Weights of a small spectrogram autoencoder.
Model: 4.91M parameters, encoder arch pvt, encoder norm rmsnorm, encoder patch size [4, 4], encoder depths [6, 6], encoder widths [96, 192], decoder norm groupnorm, decoder activation silu, decoder widths [32, 32, 64, 128].
Training: muon at rate 0.0018, 8000 steps.
Rows from block 9 of the encoder of a small spectrogram autoencoder, named by matrix and row number. Rows with one number belong to one neuron. Each number is 128 + 32 x the weight over its row's rms, rounded and kept within 0 to 255. All counts start at 0. Numbers have three digits each.
Before each neuron's rows are labels from the 100 clips, of 14976, where the neuron reaches its highest value: "top examples" is what is common among them. Only what is clearly more common there than usual is listed. The data: babble in 24 made-up languages, each with its own sounds, syllables and stress or tones, from a formant synthesiser.
# fc1: MLP up (encoder.blocks.9.mlp.fc1.weight, 768x192), inputs 96-191
# fc2: MLP down (encoder.blocks.9.mlp.fc2.weight, 192x768, transposed), outputs 96-191

top examples: pink noise
fc1.161:078111101134137144112143106088169097153121190093137098167105175053172123138123141078157147175098175135129137091163183154175155114159139166162090106216170101142163112103143111108087096128130100097194117112117105178119176163090105096112138089150103086100095151105098150085103113132152139175
fc2.161:090141120140166092068123213071159117083078107130146107136140121130101118118120148153120121136110076087104193120089211146136063116153126112090121194158122089086090081117162107160161163094137143129126129102105090081138155130118146168125145160129089156106133114095116144131085150150138144100

top examples: voice: high voice
fc1.48:101096077134147173149174140130079184142133163177143159198157134157101169089161131213108137126093127147128143087114182129092110177159143095086135073138102143136107136063193111134138154152144101115173136124154119160182147113111127126129066112140133080108085120077115133238129146136138127165
fc2.48:136144196171117119144103153075138152120155169153087123127149133088145163111119118110141136128174126154147152090152158142135221142086153179158095176068137153117138112109120157096045140095092097131084092130119143081141147091087159141127156087053165133117115200138135170115175100111174123132

top examples: voice: high voice; reverberation; prosody: no stress; /ɪ/
fc1.674:148152176154149115108154129162091155143054118101113079152176082141148106137110120126099162145088129188149093136156134107064122217170114143131163118127135144121129148206158133126113147123107141114225184140109112155140117143113201103117108157098065138129200132109151119157109077158164185135
fc2.674:138183117122074133103113144098150112147195125155146121131093128116088132100161136066149092104124193131127146150092066126144066107165148125098140109070191097078110100095111105106162068127126110100035167139147141090130117137150149145180128099125168126100070149153170127102145171109120114121

top examples: quiet level; pink noise
fc1.715:060123201115104190166117129120117187086149108159079102192162136097138106156134140129189127107141136145137203136090110114169154122097129126088155143134129120187110132050066151121149161110191104148132144154149095115108103149109098140107119141117089109091112170210162115123095187144115088192
fc2.715:103167099128150127073189080132130146129126131104130089114147132121119076140130182117161151150169132112099202140159115107106132110077178132113082178148123129145115089071147156124106061106149085131101179149111128106117129135101088115151117112117155186053141104137158188117032171114089110122

top examples: muffled (low-pass)
fc1.316:085165128157147113125101087128138134116154137176089238136161167121185189103176188106104095124104127093111084116163199136128080195125141105073100059091103090077138063151141096114121129174114067161084142138138173163134174065123132183136172092074098091157141106162116132147121185097146149148
fc2.316:090104152116201142203122143177067122147095103072121114079046121169092075147181146179078169104178103158192092107070160151148142143129087136124089135192164126116112113122124093101131125105158120082165029139161128130146119158125125156134130126068122126144074140134091121197205106136105127085

top examples: pink noise
fc1.294:116162173142143157193092131136162066152110080115117118119071150137186113086118067092087086079128117154100074118178142071154111122189154137134091113122092098152139096158112106136131168126124199055079131170112137130148150099132082065097128135087157130077101094104137096132088145096078152158
fc2.294:129108118103169173108112078086131112096114158129090110160121155130088138183095084103187097102141092162099166111171199077120096054094147141130095147115080132148120133111143123119117099143136168129110145169090156166166099099104115165074145206078151106102121145095137091120049148049113087116

top examples: voice: child-like voice; thin (high-pass)
fc1.209:068081082134139077137125106151138152172115090101121138086148135114087149082093079125179161119162098082170097101107134127150137154148118161147058165105112100153131097133081123161086166105218117140131154128132123125114083133099138101169062186127136163182172114125140164095188155152117169137
fc2.209:145102164140110165135078135160147115118141095111134119143101126123138109131176109129109184158098115098096123094086152221099164083184133186140070143122156154145115067101132154124133175109155114141109135144087161113105092120170114129087156150142111082127121128109126111138113138120209160174

top examples: thin (high-pass)
fc1.499:195175073179156194152062179133103165184173109077135128109090143066141153200142122157113116123145113061177092077064110149128166119183104119145138112142097128154085145155093126175125166198064181139145166121124090136178077133153139172132103103133135119120124164120169146091156079090119107122
fc2.499:107129121180147188114063129129114135100158076094152127168174171069121170155136141118106124182146163115070120092145130114129128128189108192119125126082098163126159129131177079162098148161157093176144161125143124109123110125088110172172087157156120130136114138114143117142125104073182133177

top examples: /i/
fc1.73:113142143077104108075130138096160119127172151162150117130085123117079136092190212119170147104165122164100113147086141152129142118173072116082138110114150120128097153104083137115057072175101101141165133144063153109125152137177117072195124117150140107128091094172132169119169177133117148122
fc2.73:056108161171115170110138148043135160086130083150055092146172143120118161128135097169129106186112121164103098146130096122092161159136086152096125095115100114083125168132136152045108126148157119172129136111184133150069118174109163155181206135104122089160099191097149154156148112099109150080

top examples: voice: child-like voice
fc1.669:101092106175135097090146179137124159163137107127109144117107159097152105105154208130121060144104164118140105106126130127156142179187079141117127156142132094131109135101130109175209098088130111168084170202102111185119093117124098124124172122163135085153105148069105050114150098158143086097
fc2.669:083174141121200111150085161132169146129205142121111070110183137146063117163091150076174142097126165128102152126096157113133189167148113144162120098154106169163156129095124125143122126143141133175133165155185098144144083130091119129096117137190164128111138132125128111175049160131089169168

top examples: /s/
fc1.433:109094116168133158126126070132109115138148121104064093114144104152161134147089108161146115162168155098120097145157169111079090146169131133156163172168125129096087123169153122135144136159117114095138101106145099101171089161132070148123113150120160081057165185193105092127106179050147152087
fc2.433:137103157060147147165124201199186116163132081081106105127185140135132166130174102130163176132094146185143132106112150149101138131150086124165089110102177094139132102148147069170132160139145137153161092089157119082145120161169103146178130056169148116069127124074182088081184093150140165170

top examples: thin (high-pass)
fc1.176:140110135176147141140160130115093123130166144186117119144135128119142166092180180087171099123145182155117159137134076155086123162107169145049137156134127113108096145137136108025125041172130137157178113073110134146142183078061183132098152122137112155169101138146158149114109064110167064130
fc2.176:093105116132172087114178157122182068108134143106114152168129149107127123117135087169163093185122198118106158166123174179144152126150178175170123097098111143122099093128136088185127093126149131086110177190122141106115070089149105117082144167130136147138164185087157124117115144106096180082

top examples: quiet level; pink noise; white noise
fc1.473:104052121141147108132093170092142090135171119129181117063106069113106099151113179163139148135149151121050116117119101106162115081134129108155122114062134169093139153151188158118173115156072137085134056069142116112140151134137156115109144199202117147133151124128101112086104126131111177118
fc2.473:121163110088112138184100159187147141143131104132145139135096150181077123177163139121145165091111144140154166082101142146125152174145131114136102122096068135160108103063086080113078103119159128171134148158130129157084106130164038129125139104136135151140106114160115108128114074166130110107

top examples: prosody: tones; voice: child-like voice
fc1.684:121114145155087124118053124178084138086111117145131118173121082106134115129190167075166103112144103059114147110088115093151088176171144152129154150121207087129128122207189110068123131071130147074135119124097100135082167108090104098071092108186119110121161131084119133180125135128120155171
fc2.684:109179067085197114034101105155092133147181144152119104190162143140123121136146153123165161160132128107136172147150069128083091171117173127110142159128129105115142114118136073176170126153130106175107164098094107112115135158157155141150121166124155145152125151145129151098025152160139110180

top examples: prosody: tones; voice: child-like voice
fc1.54:054194125188110122164133165205105136179159122125108132108112172127100137149131161111110120076104191131163140148084131100114127111068107099190119144110113067165103144078122083077197147173129176141096193127161118120121141138093102125099131140169151120138117162083120094124135096137144109119
fc2.54:110146168145107089084084161130077143181167151124097077154180139075044107078113133077086118112148135157112126190147106125136132098091097152097122134096071088150116145076129133120167136168140141132097206192131125170171119136081087093141122130179193118136139125130100136120035118120175144141

top examples: prosody: tones; voice: child-like voice
fc1.28:109102148134120075124072093146132130124125081105136129100107094125162105133153119112100166163113155176151108106165128111065127127098111074135143126080131099119125075159061100186073093182134147118113083120157066095139163133168107139114134133119164071114068188156134153144125159129160151118
fc2.28:120137073163154088083077105126170110170187121105110123130103158135176113159097100149122212151135117145103115174148123138089185128091121150146042173060108153137124147081147119032102130133104051064133166174141155093154184160157122129120118160134183119131136104143085118152090144166143172190

top examples: thin (high-pass)
fc1.609:147068165144136100129026109054101144139157098146098130069118179114064090141132128165128126180127121145062124156136068135151107083139226147085140161094109119129095147170078116150162125145153177124157145154106156117173140122131082215190073134146172099138153153084117137153099110092172072127
fc2.609:092127092158182149066156116161113122146109130121137148143160125123132128141122169115132149047140102119165149142162172122101168157162088079241079088142157133146128167154126130121112131132170140140173179142099104076078175132118167085092148152078131125120121109153059120096132145153146121177

top examples: thin (high-pass)
fc1.230:118078123135075184062108120102109146172134132122140125159124088153090086138113130101102172129099125119120120135208118152133146097106127089130127160107134113136220120048108180140110108090134109118126139132143136092166056146160108179108152087136137171119083156167135123145186130154129154116
fc2.230:156084117105107140151172156153133113113134169157097130095179122134171076081155135129154113131123163138136152076126152166154146105142115151134153111161094141152158135096064134080135112139111118032128066119174123138118107164182138103110151098147124126173143100153136131140234152108038163142

top examples: voice: high voice; white noise
fc1.84:106159182083134075144122194145129139117123158164141170178162159164132146111142084205163130142130115164103131127146094086145102137102160075125136104188111156143133160117170112115071119148069178136093099156128073125114167115124140078134151047103171133143151085107101126105137156118168095046
fc2.84:089192186124149117144103130176142129106120158134124053092142169096090137140154142156135173170138117162117132069121138112158171107125112124110145055146122122136148140143201165144152178164102128115138154135070107157086128098127173170122088171137126129099097173130076148143050131149139100154

top examples: /s/
fc1.391:145144074157125186097128088123119109108082115106119104185079154111105169082130110118113133098104153160127086122116069124095109096105130080125125122127114166098161133117166098152181120164106102079118137111146072152176083136109100194134074131115081117098158168105128238145128111164151196161
fc2.391:164069131136118157141121155155078162100116141080096115113145146113171156083159160161085119073136114148143153090049127093107134110136064150133060114182164140188178085110100074126167120184138075170096162115165127109169095163111086119094133139134105120115132132184149116079140170114139124170

top examples: white noise; pink noise
fc1.198:150118177108097148094138156178171100118119090084094149197097135109140171175110123150108093118072126146102115201108101125193108135078090125143121113107100115162108131134157144167163101094048133151129108085143130163129099129068116150077127109106111143179104131112176145108088108156183089077
fc2.198:094130109125126132166117166084102131120173195143131149145143125164137138091155162127160122109068059121106105114135123147084117130118124099183163113091102194179175171151083102123080152165123154127165105136096144145181157147118135139153155163170182135143181108141135118118153066120100142197

top examples: white noise
fc1.534:145126112124123121070103148093152134137117130147153146140114077163148096143175127181140136089086098141119121149104085091145163169096154119140081066138074033130115091160098143115105145146108146088104164117133098091076118115090136199102145085088167188179116107122138134122159115118112185166
fc2.534:168188095088149090139136115136184145169164098086144118141075118113150149063106127149132173127094187128173107129117125127159131149141114103099090117151151100123106172127139144085116139136137103123182149059110140121175177075087110092111115169160094170113093116123184166104127079130139090151

top examples: muffled (low-pass)
fc1.383:115126108143141112071195136117146106169125111098136112107142129132099144133089126145170146113128145095099096113205109087146167116106121159100090164147186100134178130120109181113161155152127152090122079102120143035173149096124079179112147149193105107127138076120130099108153140202159125161
fc2.383:163108121163154151069046154140098145142148135118133144125150176065147114164131114092142119145134120144043119070137164117133117161144113079163127111074088177133175098162166134138080103139140080145125114189140075138099156143120132094162117131177071132092113112131087108203069075098096137145

top examples: mains hum
fc1.748:113086132165120129101098143107140141124127092096139115085169121083072143185139120146140106134125149159127090127099147128117171068129043047101028133121152100113150110156132117127117036102118117139108105133175175078179156144150091148151034146137126126095125099132108131176133118113124132140
fc2.748:153110173223125108141102097100168094130103101111154153110122122057126169142048131170106105150171107092049151137094168146080144123130107095133115071144123149117135096110151127141081103136155141143153123143141156055129106103078111136087054153098146164121123115140113104139167098176182143151

top examples: prosody: tones
fc1.109:112154138085149145128087141084144072124083090137070175151122142141145131148124119140117082186061168166094093122076105101141117155170159111044095103146125126135185122151117114107173141135094119149104136065169111134171134162139135072107099112106100123121097099133147144125142091128123122094
fc2.109:194091127197190082109123092133095181174101118141127056124174106131091123075132138178109144150125163133152092131044177120097131139117150110129127168082153131170082169077108106192134101092090113109120168140154183137112111142181126126109151138158134100103104115176144125149141195107160149102

top examples: voice: high voice; thin (high-pass)
fc1.752:144094200186110145089055170112109113102133172104115087121122108134127115120124167155093151086085122125112127161122084094167221141124157136158168080078162160127153133145076195118097175129130075181154103163136124177079094087176115091177166111101121107126161098100090108167098142116179143147
fc2.752:132126114070127161090132149165074064073141170146185149119150178165149123156153118128155110152137147109120100136148092126071142068126138089067119202170097104112131139162118112182154103166100109145184172132147076105149128127044065134099126100206150138090086111101195144106046086099121180119

top examples: pink noise; rumble
fc1.356:109094161151118164169207133131172143091146147142132166124173122140117108132172143136155045150118104138127135080117170143084118143137140089138212130161182158208077134150113137102115070155219105125129162134057146134104077147095098127087138184096129176116167107125118129119108128099098077112
fc2.356:125072149130084149119081088080101110107142140156094152091153146116192167154157146106117162136157087150160127130126188115063102117114091141126189185128115089081189106172158140172089120164165145123106105158131133153055132097151153158116160097120186123108112178122164153112096175079122135155

top examples: clipping
fc1.16:091157119076146102146118125150113146141127117124159163130176188088124187141147152156124112163102162114096095111093129100140091076183143084132158164157127061145109176118125167122140092141145138143149054176164140116150123120100114103124120164131129060175125148197122135086123088158107098119
fc2.16:161077102124078140106109124135212094093074096086106126144112095100156185187107126199063107126138101087128136160187133131135127170140125122089082100076129072159126182096134128087127129146109133078173109129141077162100129157134165151127080111120119105109131116088108120170160109155148103046

top examples: thin (high-pass); white noise
fc1.730:052094102169150136122129139100109132129151105142153122106155114171133051166100145168085106105111071101110088152078117171109115100117032114063135123060095104136140201108124102113117098112125088128101134082129133144139138165088110110131166109202152167131134120124074160133165134153134099155
fc2.730:141138095118127140166138161159199095180111238061155109095097123137194120137139114149166135106105119105132124062148160143113139146081172128089159100130145153127159162093184107136163127150101108073156071120119126124129086111181104160124105126115096103134184085099137151123156120111159131077

top examples: pink noise; clipping
fc1.113:149150099096169084127135110082117198123088138133124169107097097074119156116129155096089099218111093145128174091161201098116138111097127157169132126143089127059115181079109095103136110101117127122103111140114096130141095183094139154096106075069115132113083151181153127173177158123120186087
fc2.113:188141094126108104113141116128120140156158101158133110112102173163141157121087141168107193087094151108163142100190184124148052117162109112172109145138159138138119193181106090129147081158108177120141103134127138098115171189147182140107052127156120173105057076126073148149108144111118215149

top examples: thin (high-pass)
fc1.546:149069156052123134145146146141162180129136093104130153141127104156098148168162103162086111149110129084158141065138096083128123121155068110156143132180111148150166130131096087128110139171137109117180108141132119180072116133083100128117068153136139130160032116143131120167083139061153082159
fc2.546:100137093149142118149072180110131091182171151116175140132123158081223158141137121115127139092144074110104132136124067142062111147186165099113111143126126150174134157110128164160160158168160148089127149090080072079121132086118126071148101073090080103124120166089130129131104057101146132115

top examples: voice: deep voice; /y/
fc1.537:154091126160105144088129099177134108140108199148118160131111123108211103139060096174135078147143128158175106144168072095118120136152132134145096157131157091130108095099118184144147070131125158202103182184140146130094083151110131127116141122100096099076156109082175151175116163138141116135
fc2.537:120174135141141114142188124152101150106152068137105053168153097143109108142163075149141142130085130183168157127050140067147155163158164169152143118145138118100201117195102140162100199177154137169123121106184108155145125176180121129117115111150178062145114182081096108128128118183106106123

top examples: quiet level; thin (high-pass)
fc1.399:115150146069072088094082144115165081097109100099202106131085089177186093173200081089083092136077098122158111156097117117140095101172139101099131144103144125106154132093192140129102175115112148115136114165150143123136120146152111128161075094129123103073133132130170111122151182140151100102
fc2.399:140136128139113125108129106138143160131094084136095141107110156088097166132078157097144210124173142037138105101151145140107124109110083142122152097138132098099117068203147179166108111167109181118166122091116077170165148147145129118117147125144121152121154143065120109135114108137129039122

top examples: voice: high voice
fc1.643:137050161088174107136196125209129116122144168135150114093054110079117138120101140109174152077195114119159118106133156188152092111134113085174099177161140075129139152118109110093114125164074153114115074143168050134098147148129169133154104152164122123114138126148094131120067129095123098175
fc2.643:102107183195081128137168139123153137177184139131150157099140073161115108118162182154152123108126165134139164123128110104069126111114091170111113144128141113123124099149157104154052129074157130110069098115162156091105128136137151202105165114081071128119129205116137172160109108121062176118

top examples: clipping
fc1.398:114173138140062143193098105093132103078095123161171110110104182118190148102095084083161116132150135111084081100148144130099119147085118106168098078155144130101118145105160123124169109148131110067110137137113113157143111164100138202141165144142118095120140097142078141120168164182113175172
fc2.398:065145133131133113129107072101087142156121082096139080132055104097110123116144146098129098082114111050160133133108141136131066147073192189100156141141079112115114113090166130147158158103108123073159156093138118183145099166045146129173174124134172176060182108146160159142148131136163179118

top examples: voice: child-like voice; mains hum
fc1.553:167132157113126155192127088071136079089141094148087156122119111100143124117149125075176176137107140109106101110138108135145123120136169128149093126123160098101136116140170151082106124145088141154110132089184106139173117147109112153129074159171115161087068080116167064073168134127087120144
fc2.553:112118150110125119159079111173114154103104138142121089086123129173112114119103097116099142050101125153078173101146111101164125149184171165081088109098158132172180143155111176163103134122127102125202156085167076142128124116119162104126133051132070164108157080163077105151057101140119076161

top examples: pink noise; rumble
fc1.65:138185093133145177129107119133069161159152134143092140109104135121129164155159137154095170181135147150148061092104118206138121090163114139103085106095105147104095108078091091079142134150151093101164135122103125125104115176178151145089137083068154114095172116158124107134138169139107096175
fc2.65:160160117131138121139155112184152108102070159124085165124168108180144121140120110107113104178113144091134216107111161115151151164123177157128139088151162134055093157144181163152120113147165159079135082129111115178080104112141186108085156118138155175097128101163142241124142096166177143112

top examples: voice: child-like voice; mains hum
fc1.22:134171060092176168162143145179119128081146139183200122154098096152082075144106145119137136147126141164127120148130183175128125147071110139090130176133107155203122173153190140119109145124075143163104083108156118188104116109119150098171110116117122101099145066103131151150119091199114168184
fc2.22:163149114120135153125107148117089164159157128177139114089146163171141106143113167180158111156123114133080147120103123096194091118141190114043164117171126189156105143140143169088127162105121149194195153197125094121114152092172099140108127121128140131118108154151183159094058152181135128095

top examples: quiet level; rumble
fc1.568:123142087076086137126149116166168112125145129103059123182133106107150157114150166128131145134141154098078132149140111079100159117127102159123120167088119097133075174086157090157115182140132209113153146117112196134120165187156171115139122162211115094136137081118125148121124145140145134178
fc2.568:173107170068078127208063108159107120141143074142095117167046137148126114158105169137153114177152134112136150155076143204119146203195170057173139148118120149121132156149119116129107093144131087177153180156133105079156108154154111109089108154141110140202135119137100097113134132168101080121

top examples: voice: child-like voice
fc1.617:131149132138083175098118102155127149099058085141079127109122165144063150153094110118085097092086155173095118104144127164163178135140181164119099151095157164144115170178100119156149133137156141098137093153173158183098111150131189091174118154115099124135115156124141218100140199163137101169
fc2.617:186152164084087164138155133141138204104101123141140129164099128145168122118148057120104218095106132111118131087105132121168067182125087175126088176119156129080160140213147144139083132104182154114122167154083158088141091152154125163137113150147113083140141100141159153132062164150164155171

top examples: /s/
fc1.331:116140075091125155129139158135117118153112048163166130121117122097109149105159115125169173116102150149132112149175072111127158135148091139089158114156149155124146081182145112118115155164132134182126166208122112165120097129103162127104143076097161119111150110156169126138129180091144158084
fc2.331:126145138143175116140140124202151105127112158085099095089118124153102078153119118112073116110098169099158101138151091149163090143127117140146091197152093057138133102136139155136186193142119117123122130129156158112119142118162097119090101159065091166133118119141152099103228142158115138109

top examples: clipping; white noise; pink noise
fc1.289:081117120167176151180095153135112146164151113191146091153129170169127120077112150142136169121121114120112089086101061153142077131079114160075107149149112110091112130153144152122094135164114085056165151114099094210125135176146078123152160152208085126111148155101135124143155092152115097115
fc2.289:084142142121155160115098152114142140087057118093151106158123168120122138162134127123131082165104122136106136098124085130125066154103177152136111119185133104119085172108159167074140157115113099084165144082159118139161118155081114133142165134156114152133170128112144139147127076118136132148

top examples: clipping
fc1.288:086128178137094108187145092117126121117117164115113126143121147182214068124168130118191092082124116125122182096150170089065084125117131090172103078140083054156095181107094116114153135109087155080154112112133127094084144141112079080127096147139164130098154115154142163143135064126165189160
fc2.288:178172082070104124146057084114127182160202121183107137089138127079116175133083156154140102110127097170098092103160188108105084105172140127161143089177131139112130135134117127127103110152181117133121076143125173123073117111129122089172130144058106065147120173143119123123124125166121060068

top examples: clipping
fc1.174:120119141151071190170133157112144100176092116147111144159157147124124120114124090133091141156068125093103074170065163166182105076119113088168135088158128115142164165127114129107186117118131098109077134087121134189173202139131112219114129117114163129150120150152112126116046103122130131090
fc2.174:126148150090148121088082085129123158149174108096128113121132131141165169112098156161161133057168092095191168087134152143128087152070140116092140155101168173076134127137176123138159132155141147146143142134102213101083096139142084143082171111202117112075160104073160130113147153089126156182

top examples: white noise
fc1.306:083133149123118064163112081147139087118104093146154140071114113145105105171131170183236084172088162178061126197100125091121108074124115156123072130142127141085145182151117198053180106157142073091184119165157158128158156086111125109128096136141143101143137137121193127153098152116128148066
fc2.306:071115142111144134139131100115168133121114145071102137220169201143091154154113058113062177177084130170164152061135090106210139131135170063099150144159072124147108099113139135173135135110094124083107151131176191150152120129067122142162159127114077185109128181154156124064091129120168164153

top examples: pink noise
fc1.154:133103076135129090161112121118160150124188160089132094085074143108129084136138079131127201107124119098151142094144055163205108111164166147081145202116117143138162131159129111090140108092093137200157113078139070119134131166128155093154178154125114116048134126101148122156112160101127118115
fc2.154:120130120120082122184143156088102198121106127081151158115106099108102131129090144166176123064132130096141138182156098124113175130115117126144129151123183091146142119120168104100130158155119108091089132078162176114107170081121081106162102072085090086189119141154074189077213180140139146138

top examples: prosody: tones
fc1.727:147104102146076068177135170145131136108146099102081141064168182122146122094135095169181116117191132139155137098079148190111138100129146134097122078076139099151114163163154139155115106076151142138126116123106063182165109095129130182141162042131096116142076146116139091058141132122074121074
fc2.727:114184145119148115102128153110115169110169153076157147131156164176065138143168178086163168149125097145113112141104159130153112115167080088105077110148105114128113146152111155128113106151121135168122124137090163126103053091082117180097132093186128134138172088155144144134157106123122138072

top examples: white noise
fc1.323:152140139129109122158170155151130146073097063128155145109086174108126113054160154075121136141095139164105110155120144138152164127142088057090102133091157088084110122133131186173061143119119162121156138145106154152122071151065082171154146098132084074120117141091146144129157082150103153059
fc2.323:109159079105113089120143130123132105088088135147147066129142137157066184125160124149096096100165108147138131122096200110112144123120133120068131065138135161097116127111115075111150164125091112150117134151143134105202116144130141062095222136101117141068090133126118083121090144121164122153

top examples: mains hum; clipping
fc1.134:120077221098157105110072094110110119108100144086101119124103157139133167158165095157126128137144094151108134105159150135145171062108082109102133087157184151100095101101115100123147159130166086167154103148169154082103154189152169137159037089130108147135115123142101106078089107114175116144
fc2.134:079095140111169153120159104154129107170112117165090141203125149119117135113136110071153208177156097115087096182156179093144161090132112160124159090080144175183109139131119043121135106144162072142105138070104133136122090130173139199094125074111141099151108128153126148131167194109157170083

top examples: voice: deep voice
fc1.34:094145135088109097140124131130181118095155118104098075087088123167151129115108170162119083170125114114152142189197125092121145111108095112148060178101135140145168094185121046113129065156089106104109100137073094111115128084182134102161135142121151133110188150129096106134110181109176102098
fc2.34:099138119102129152185117103144106111153088098142138180155136173122105181202108129102162147121151126125149139111097098153124077136171089166124178092122115080111126115145085141142133129096179043187167142121102170102140100112144169118108123150096138132119152078135131137118151116172125154164

top examples: voice: deep voice; mains hum
fc1.350:116131129119102139137139147183133108160169156110125107169173130087130194107090060188140125153138125121059137135160125093048077107153138125161103101146141196140104163113154121097106169146082131105165129152124151098114182094160113110096136154137152139112088107130184116133117124078120142092
fc2.350:129131145134172093127097127135100107129107169095165140146077106100162095101085080103163151151182106152155147214133145136158038153116121173108142156137072111098073111095098100074169135115123120151148125114116051095095161116126110142143141049070131109071173113128079132148119103114130128123

top examples: clipping
fc1.389:098115159135117162211172094172058100176089085158088103094105144151168119098133156087110122094092095138094151126129198145138144119168143129134132197153159178145103128069159141104104160071071085091155095118107077143125122136109124117087146151101141111133109111096074115163067108135119117146
fc2.389:151166181131068147157174108196139089123165105147112097082126118130193108083149089104097137123125121182162093147100103136091158087109130073132140138142108105155158077083105157141119131130087121199138106136158144091165135161147126138131125130123111106147089109108040096186143158156138093157

top examples: /ǃ/
fc1.131:128056107155153133081177114141097159094139113112127139113160111108109129144166146124104121198165154094116137131108168117184150144034114160155120128123127095170099133143156147102128078151101129163111180123092086107126147102152116124083106145091149130093130137115126088202152137118176072143
fc2.131:129123145119123132185107189136112124166074140141117171129105128098096131122111147112133173132117064142086142097125100169126046127149205120100153115152116104114059158115122111129079119137165101168153104156097088099078107156103107068151136164167121078100041103098078140123119073150128176080

top examples: voice: high voice; thin (high-pass)
fc1.508:129129182175074062129039177147177140139111160172160061080153092143112106136101159138072146130095089088128146175116078107195097159044130121145123174114135092116107172187097144123128114151116105093178120111088142124100097099128204068186154134125125137145112066119096169131136205110145159076
fc2.508:158109108125107143131105125102164144120122127128136123104127149061144102100141160133112122098138149090157153227151143082093139152064122098129118076136095081179062112135141110162140126178096176125166160093102126129103111043132138067116147107093075144067147082146093126061187094123119100072

top examples: quiet level; voice: high voice; thin (high-pass)
fc1.238:138129089138140140091096159117114172084101159097156134120159140117118111161129139148181141048139154090125099129158158161106151147137091123123110117106074133107090138101114185131107130166118083110105154173083105167180106130170124133145101147096193103147141137120133113123142157181171130156
fc2.238:161184100133105157087112145155147125160157145130107169114112101165167065098121083148151097120153184080079118112063145146167112149142082123141092136124157085157151110134128078106095075095065142096105113170126148153179155176118109117152122115134202102180134122065149131092126111158091124088

top examples: voice: child-like voice
fc1.599:156140131137133110132149157117184180127128154097172153173113047152142068152094179148141118105177113190181104139145134118069129169151141143149097044126160138140117176093129108124132163220085179134078147062105064150119094095166184102124101123156101089125112085156118156105144104160158085116
fc2.599:075095097114135121120163092099137168133128144082114119158097188151111085081155105093047102166114136090138153166103112129158127113084109108163126146092096136158165118132131101098147085043126182142097120153078144134140167170102085099095120111111177139131163104140154160186084141124134161129

top examples: thin (high-pass); white noise
fc1.1:180105119100107132186180089070095141083089111068154091097119076141158154129146140122132186123143111099127123080135150133151120123143102093191117153126148121103091104102127138169194148077142112127149117085144143182121135186173145129075158118215124133178140068218112129145135122168084150147
fc2.1:156151114119105136084112075128132116134078123168147168077137129133144090119084155108132133173118137107141148131098114194113111139078097146131144105123116111060152138094102161134156109106180086112134077103132080160130178108095137096131125117047081125166108178130172169167158068151070181131